Weights of a small contrastive image-text model: encoder norm batchnorm.
Rows from block 5 of the image encoder, named by matrix and row number. Rows with one number belong to one channel. Each number is 128 + 24 x the weight over its row's rms, rounded and kept within 0 to 255. All counts start at 0. Numbers have three digits each. After the name is the row's rms in percent of the matrix's.
# convs1: 3x3 conv (encoder.blocks.5.convs.1.weight, 96x96x3x3), inputs 21-27, a 3x3 kernel for each
# convs2: expand pointwise conv (encoder.blocks.5.convs.2.weight, 384x96x1x1, transposed), outputs 192-255
convs1.20 105:151144162133131128131106121108141137141145122138132113131123119086140093106192119185130091159128140088104119102118126111139118098119093141146145133100100096112141159160130110120069141092138
convs2.20 097:127134179122101068144140122158093097128144112118102097119183115123127140149112162130079115159144102126211141134118139160112099126110102134128119131121133142105126167133108125119092112127129132
convs1.21 103:107124119100105097069100116137136115133121129113119131152157163121159154133109135165159170169133114148106113138133119144128116149147150165140156138124068156176150137118042154133136161170190
convs2.21 105:127164127107135111137112099134151122098099130135041140166161115103124148160131117176081153114106131142105119157146137179115113112129158099164138126105134115151126128142120104121179117134134141
convs1.22 099:100110099107128094145116150152151138086119113125133128138122146177115129183114116116063108105148181125121185095099130120122146144142156138121126133104091123095096099153170146129134114127120
convs2.22 093:167132169165155092081090169156090125145101178133147137098136124150156105152101161142110116123115100149133156112096118138107139096135152129133135091157146230138136156220170096153139107136116100
convs1.23 092:113118142093164149125114106112129143126121134104130144159109139124113124132165150118104132126114102176147139079128120160115100150120133109071115054109160146173156161094103155104119123094148
convs2.23 098:097134139152142129116142137106150143140135111124157143118110148134144081138161124144122150114098121074107158143143095151121128144179122130076151135128181119128126133138165155079111119125119115
convs1.24 096:128165137137167106092101121144106115124122129111125122131118145136123115113150157105136163101093213179158110155129134124135139117121111100187189110096137154186132121099155124112080120115149
convs2.24 099:114161125119135121125111131128136139132053124136129101142154112119099138134158145102132089150094148121097135111076126140139126133167126136141158126110142134087149180120103113131134112160142121
convs1.25 102:095089120234121101171148146154112165115076119128122129110125124128139105089117142096104125107087141134137112127111127075120109082115117134130135136129142099139163143138107162132126137129144
convs2.25 097:145156104125172125110138105132156123150128138212166125133129118089149116129143122118179120115124103111138153125094167144103116104144139101105102129159146096083104142106148081158124170138092069
convs1.26 103:132108122142128123099123162149133106169149118115121122090131178107128150148151159099105107110176116110167139136132119107133139116148114161127141107140149088128158159132100092107126088064179
convs2.26 093:127120146127162158098139136196125126135149098149131122129112127138110145044146115140105131137080135120139140127118115147127128109156129136114142140170159114116112135097136128076152077116108142
convs1.27 102:117142131131167125117129106133111135129127094143149119115102142131141119124145135191123114142136118110140147150156102110175127113154132131131144169130179119119155121128117139147115143174119
convs2.27 103:116127126103116147104128149104110120098151149125105171136135154133127139140133107155118135131173133143090152127116134105149136131107161128155077135146142138114142113138134149168154146146141142
convs1.28 097:127179156107103130102095126130146113111142120101113115131071162128098110126140085107141145142113139127098132106152157144153143146132152110133192147112146138098099144114100112119115151113086
convs2.28 102:107134141115110146134144165142125137097162128128121142125133132105133123159176126116161146132118119152142126136085148151117109126144145138191155109131124100190100165118129116097153133132115097
convs1.29 098:180145095083154113094108130129130111129136160132114099098100145118076121115146169115153093154140129122103123138134120101101121134137145120124110153109140159155134140138145149145158093120145
convs2.29 098:106125101141137153171116160047127133127097146097098107092103149085129137131135125132139143158103088115061144140132109107154102154151150122132193120113131144126128065113113172089099155116141144
convs1.30 098:122126111129149143123135113141137137146159155107128108097117105098114121102141133124160141103163171142166162134120171081125137089135112112158131101110123095133103115135135089118087140127133
convs2.30 105:099101143121148133146158132169139139103145084140150153112154106132126128179158125157123133112124157141156156109152136083139117188158138139151139143096160136099088151113129149115122115122169134
convs1.31 104:134163183110122114086097162120113161115129131122124116156095125126150142113155122135069151110115252104159183103127111126132124173131127133104137120140158100134093078142058105102121098165149
convs2.31 096:124121116101161149133158113172167096073126094126132120102148111092143114104128133126130112105107144130136094117118139085129093117131140139104089138052134157113113125160149127114143169136159167
convs1.32 103:170215118084106103129154105114112117151134114139113149154161090105135109097137106151118111136146128143104088162136114113147134118131153148093121077090097151117152144161175175145140116215130
convs2.32 100:099147126113130115153134150048102146132129085120141129142097125129189121136153086130130157134088139136140125159131141095181124105110113113072163143130154099097132138117141178155133099134117124
convs1.33 098:154129084115116084118120111113139137120092112114126145127132132115151153092111149157162114148127096134070114147118124116120108107128142119107087095114116109120097102114130116181096121091087
convs2.33 096:118130091106112134108157113134169156151152089121126148045138119103099143153110165103083156154119159145107124103125151149148139119129123101125148124098120123126160096135129163098129115111110119
convs1.34 101:085133124129124091113130117115132116124107157129108135095114145108102089130140089083095150149123139170128153109112120136142123117147116108116138123103127143120149158114183130140067118131101
convs2.34 103:114134156162110127119119080115127115142129116107117117088117154170113150091123184161140132143146116127112082138107119086141085125098163139112098127101106134116123126126124162107141073114145110
convs1.35 104:124138142123117122143158124135124121110141146141158158128107152141142112127136107155176128109120125109098121151168146155135122090111128129170109111114103148139160139113111118090140086108060
convs2.35 094:126129090112150127109147159118104126124129146087163159145094110116098133127126123146125132131119118113102159131123152131102122130098132113140158118149106125138181095161124114122143154113107148
convs1.36 108:174155115191145108166128112132137139103119102138123115130161147076091120129122140126105134157137100111120106121126138071101114078115130114122109148118132107143155139145124123132129104098114
convs2.36 107:104125093104155154177108105122146163088101142128142117092189115105117135137127162150103127124157134114132086145127148180109146098109168113101121113084101124117169127108120125175120159151117128
convs1.37 100:131158094121134145184199171145137101163132152144138117125126151096120135093122123124112140112122121169147123135158141123128108114118103141121123133129132103103123103098124087108152107144189
convs2.37 095:118093126134182154124189144091145127084156077105123128138130085132131132123156120148097135105124133130136066154175137146122136148129135121135164159089110127149175096143125128100153127141118153
convs1.38 104:115099153126146135153127126115100178155131122100104124119131094139141123169127126121085109110110134132118101128135105142142130116081101130103098152112141110126119156121105083106177117095136
convs2.38 109:163108099142165089078160186126114144112133097091112135107087116082113128124107076102151122117136102152115130096108109183112122120159122150141129162130138117122117169119131145181124127158104115
convs1.39 099:096121134127120080141156108091094116146110143114111134162123128201169106113146103163127126078079105084111106130121172178150123116133114131126110129113119177100135147115116134145140065148123
convs2.39 101:107094131125154052135168150111127162134119155142138129140101133116169159130130109097161126133136136124138131146168082119111127186136124124123145181137139130143119129114104152135078069138200131
convs1.40 095:159130095173161119104133118101116096143142127144107132098146143112151150130155146130094142103131112105109116105103124104124115101118096117159114074131120150103117137103106150138103096157111
convs2.40 109:123127137110120140125124145106152147076106123119123157113149089104144146127120115135103083109120112150134137143144123154133130112101130135117095108128148119135134158117171149115111133153094109
convs1.41 105:133117106098089106129099116116108084151132103157123100157132091121127136119133139137116089115116123158101130132131117064136131068101150133120117159125156134114127149141151107109144154146129
convs2.41 095:126128104128099105107125117098136143133168159131132146109135159171176136124154145087156123107122151139137180091118072147135091119162187123152109122139135130140086114121161139149117119140101079
convs1.42 099:135148158164128082120121104136116113119100138121117137136105168129099129145169141121111141150149106141149119155119131117126122133110125118138111106119074128146138099121150145122118112089127
convs2.42 096:172164106115131125157120113122102139074135130121120129157148106123151171082144135165134105112131106110075147110124075137180098120126139126152176127122136094150174122127163131147141170121185146
convs1.43 103:158143118123162142092098133165160159140155100126138116108119137144128127131150166145119111151128116123170121142132127083119154125090125103108089147094121165147159116124169180105129135145181
convs2.43 097:149127119097105127093117114141126087183146156138148140112118109139129110119153111085151147114129139095113124179128128138211099122106133125161080104122097122180144122114080111120153128129101181
convs1.44 099:127133155137146130099160140114115111125143122109132105144159075140148121123087126176166144117119140145125114115129136129132139118149144122107135122106132133110147127151170082109135173143110
convs2.44 109:111100109104156113105117142177116118133172109165135129091090133148180169160124134093102131168184182140125157135124096137115097168139132138128133146131130121110121141125165141093141093128166147
convs1.45 097:113131157181143181173125095122137114130102124116134129115138185103143131150146118148109065100119186139136197139136129117143127121120121161149112127123129129118107072112096086126111161142162
convs2.45 093:156156124104084129109108127152149084169130126126146127144131130145125144112113158154128118158150137117158175104095167132098117133121117124113110138151110174092050116172102176141115138133133146
convs1.46 099:138125139144138143105149111150098098170163128137141119102140125125138156105104128120148109105134133115119153151125132123134144130126144149132145112100154094099116144109056116122156119135190
convs2.46 099:097133142134086148111125160137099128121074131155100091079090126122137117174100137105141070144088116125163123131132078116131159146130132142117137173127129095100094104129114161127119120151174130
convs1.47 102:111103163072099140084066126119162105096162130142118104098135112115094124158115149075131145111091118149153147101126113078099116136149138101117136157098080169187140082125133068107162101129128
convs2.47 094:120124134092134157136152147118133101078099124119149121145124160140089170123117117154165136101134135148143134131084145133120151143103093099095087134118139179094091149133167127169135128108122121
convs1.48 100:169115109183148148102165155128112101108107125125113130172085135132114122149149134116092131144113116085147144119116138127119104145145123154123108129093093107090116117092112129228145175129133
convs2.48 100:106156090159123108169128142147113136127137119105097161126151123140161138077103132132111134132111171120133137080152110134114070159147112146173147185143152134132132113126141115100125153118126119
convs1.49 098:097111113133135172162146143116105073102151110128137120110124119117103130081144180124107126115111077132132128109130147100158106117148144132100159136153151123100118130128110137105068131101104
convs2.49 099:157158146130145103149133099128113118179152121120128148103113123117140148116161155138108086135148155142130116153080105149119144111138141085175110131144135116149102131149105130150096125181142151
convs1.50 096:130140180130146123140075095127142147140081143079097102096132140116132135146156101110126194119135167152111120127130146120138146128127134102105146131132179166170121117146094126120132136123134
convs2.50 105:124119116114145149105178137136132136103075121138133170133136096139122095139138159130162157099153127121146154105158155124125097111127128121193088122165176116110083107133108085144139125134111096
convs1.51 094:110097112140125112113138131093113118146138155107116165120109155098090113161115132135110110119097078102152164131136099103135099133133145159131129097107158124117133200167078148101098091119113
convs2.51 106:122119140119141129164152109129125140123140094107104167093130114134126078146157134135113138115122101137112149126175138126102135137107131120107106149133103143091111136140137145072148135147119142
convs1.52 101:133159160106084069093111109103137147112098092101133114132158111134150122124145141145132117155134099105127109113127141103118145125110096150123110172131137145134110104149112173134107116084149
convs2.52 100:092078082142139114094126107088119120122146095136130124110131118138102087085122134150168145125143149149086118157127129115138147105179080189087143178117136120153112139136161162090093098163149153
convs1.53 094:086141159153145137163124112138118163136140092131122105169155146124129123164144117100115077188171159104153124138129152133120081101087089138130100139150121099115128072073084107182135193193124
convs2.53 101:116140120097116111137178187119158096148137147159124186132139119153126128104146109099135143128121132148112129131148110098098135146102146118142116147166155092169136116117115142111138119179106131
convs1.54 101:081097147117076086110120127115132100113102134124116149120144127157163109126141065107132148089117142123119142116109119123140143128138143116109115145112163107114128111110070122173113123142152
convs2.54 104:098165054091137155098136134154159146090146123124147121151094164136088087149131145132143139140093131157108135108180133131127163123097133105194114110125109094114141121139131118087119115105138118
convs1.55 100:156120130157143162127145160102098087105125132096113116137166087124143091118142120169136151176130128157132161124135087125136110135141127101126154143085115134112112070061091136078092135139069
convs2.55 091:128070122099105139129140169132114100130103116105126110169078153102150124121153117139098136126137141075112108084070145085106110137097154107165092104124122153130166095151103102098138118133107118
convs1.56 096:143166100170153144089076131160111125151144105160138140140116093139142152125127136153138128161170111123138131129116127151130120171164123119124122126118104127150142157131110153125114111094063
convs2.56 105:138107088110107146182136095194120116138166128120097123156092127098136127144120116113113122102128124159115101095133139066138111182142131138108134159151144123157137111125126112106144104119142124
convs1.57 095:134131118178183149181175141116089097140109146093101119131119160073109137110123122122118182130124127137131138121134145131132157136071127128156167089108096098123103126170192170150184132128105
convs2.57 091:138125113121111086178112096139129153166101124137120096157143082093107133135113104165143169131104165172133058134127157148091132117109117117104121133064146097144080105130128173115131130129097144
convs1.58 104:124121152123109122101107156172157094139163112133107120137115128100096128104101107166167123141103118120109112098130143104115144115110109144135112122151115117153113115136164127087092146094100
convs2.58 111:091119079111168133155113139147112138145122105112149105152145133126154091138114086137134153131139186125100138150128153129133133160124154162136115162113141127114121096099085113125099100127095159
convs1.59 102:115088132159134090163116121114116122142139100159146107105128147102124145109150151124099101113112126108128138111127141086107170133129140106127130121108122118143127080177083110139096145135118
convs2.59 103:142119102135123146136131142134107101118119114068150131122134117139159179120136135181174141139196117107145133180086134115095158134140112128128121101143103121083147125171126124107148116109147135
convs1.60 100:118124122130085066093128071103102136129147139117140155160139158152132100149098139138124159145130123120149100152137129137111071131095089124131153150126149121127148152094135122042141099063172
convs2.60 098:122128109130116065181134144141126092165102144120135132124096143128166141122122117083088129099156153134116108077140171134168134127111196124073129106097116120127140117121126160137120116139092113
convs1.61 103:075138193046117210085093099176149108170128093123159115103124153093147156137130140102115132101115142165137149117114153131121123121089125142125113122130135147123110164152149093103134106097141
convs2.61 106:137160087131145134084108117171191155100150137124153151110135121143141118108152168106141117090081159149129106149066156182111102141113144107123133095115136109146169110177108128134114179138118127
convs1.62 102:138187164161129115081067070108094107143142110104139124076086112108132133122091175121093119085101101163146100084128107123133125150138173126113113128113122143199126117119112091075233115094130
convs2.62 101:124111130128152128171149096118131118085118130129133123133134148172159137120079121127106128155132129131141120142100140104100112119088104117120133125127107123165115156136079136123078137138149127
convs1.63 106:089100086134176124183225170129126107122133138122133125148129142160106142143109131100125155036097142106106141126129106138127121139128130121113127094100118068067116119088179156110158157157167
convs2.63 102:107113136202133118123117150137142105109113117131156117108132098138118099107124103139085125124108136090113085138119128118129148161157135126110124127081148110109101141115135144127163124147125133
convs1.64 096:090158097126131128099117121082099097119145150119109143129127093159130084145108136109114136097111111094099164102110107143099111143109139116111110093122082114163180143131086173076135147081124
convs2.64 093:156166132054121113093149093127171100116149149106158092123111161139106094096121130113118117099151124148106109094119110126122125091098087128115183121134113135147131089138171139102130151138091175
convs1.65 104:145113107140117135110111161112130137098127143111132090117149160051096178111119158128108121098109142129157144127134168118110114118148083142110138129119088149141107146105157105084134116083155
convs2.65 103:166135104104151117119146142142162143131110126094150155133100143099169123132132112154139138133179140131144148125135103127109115139122129166133100154107147110140094134116162133135133116136121137
convs1.66 097:119125085164123118149103136090126137119149109116126114127100170124128148125098142093107077122119072126105109130144107121127120126125144147124140132134108135135113112130107116135095144131173
convs2.66 095:115167132085055121144159130153136077122138121138200139120153123125120106097143109127104092191134138127127127161139157117137131096091146108119128098139046123100174118150112133107139129124100140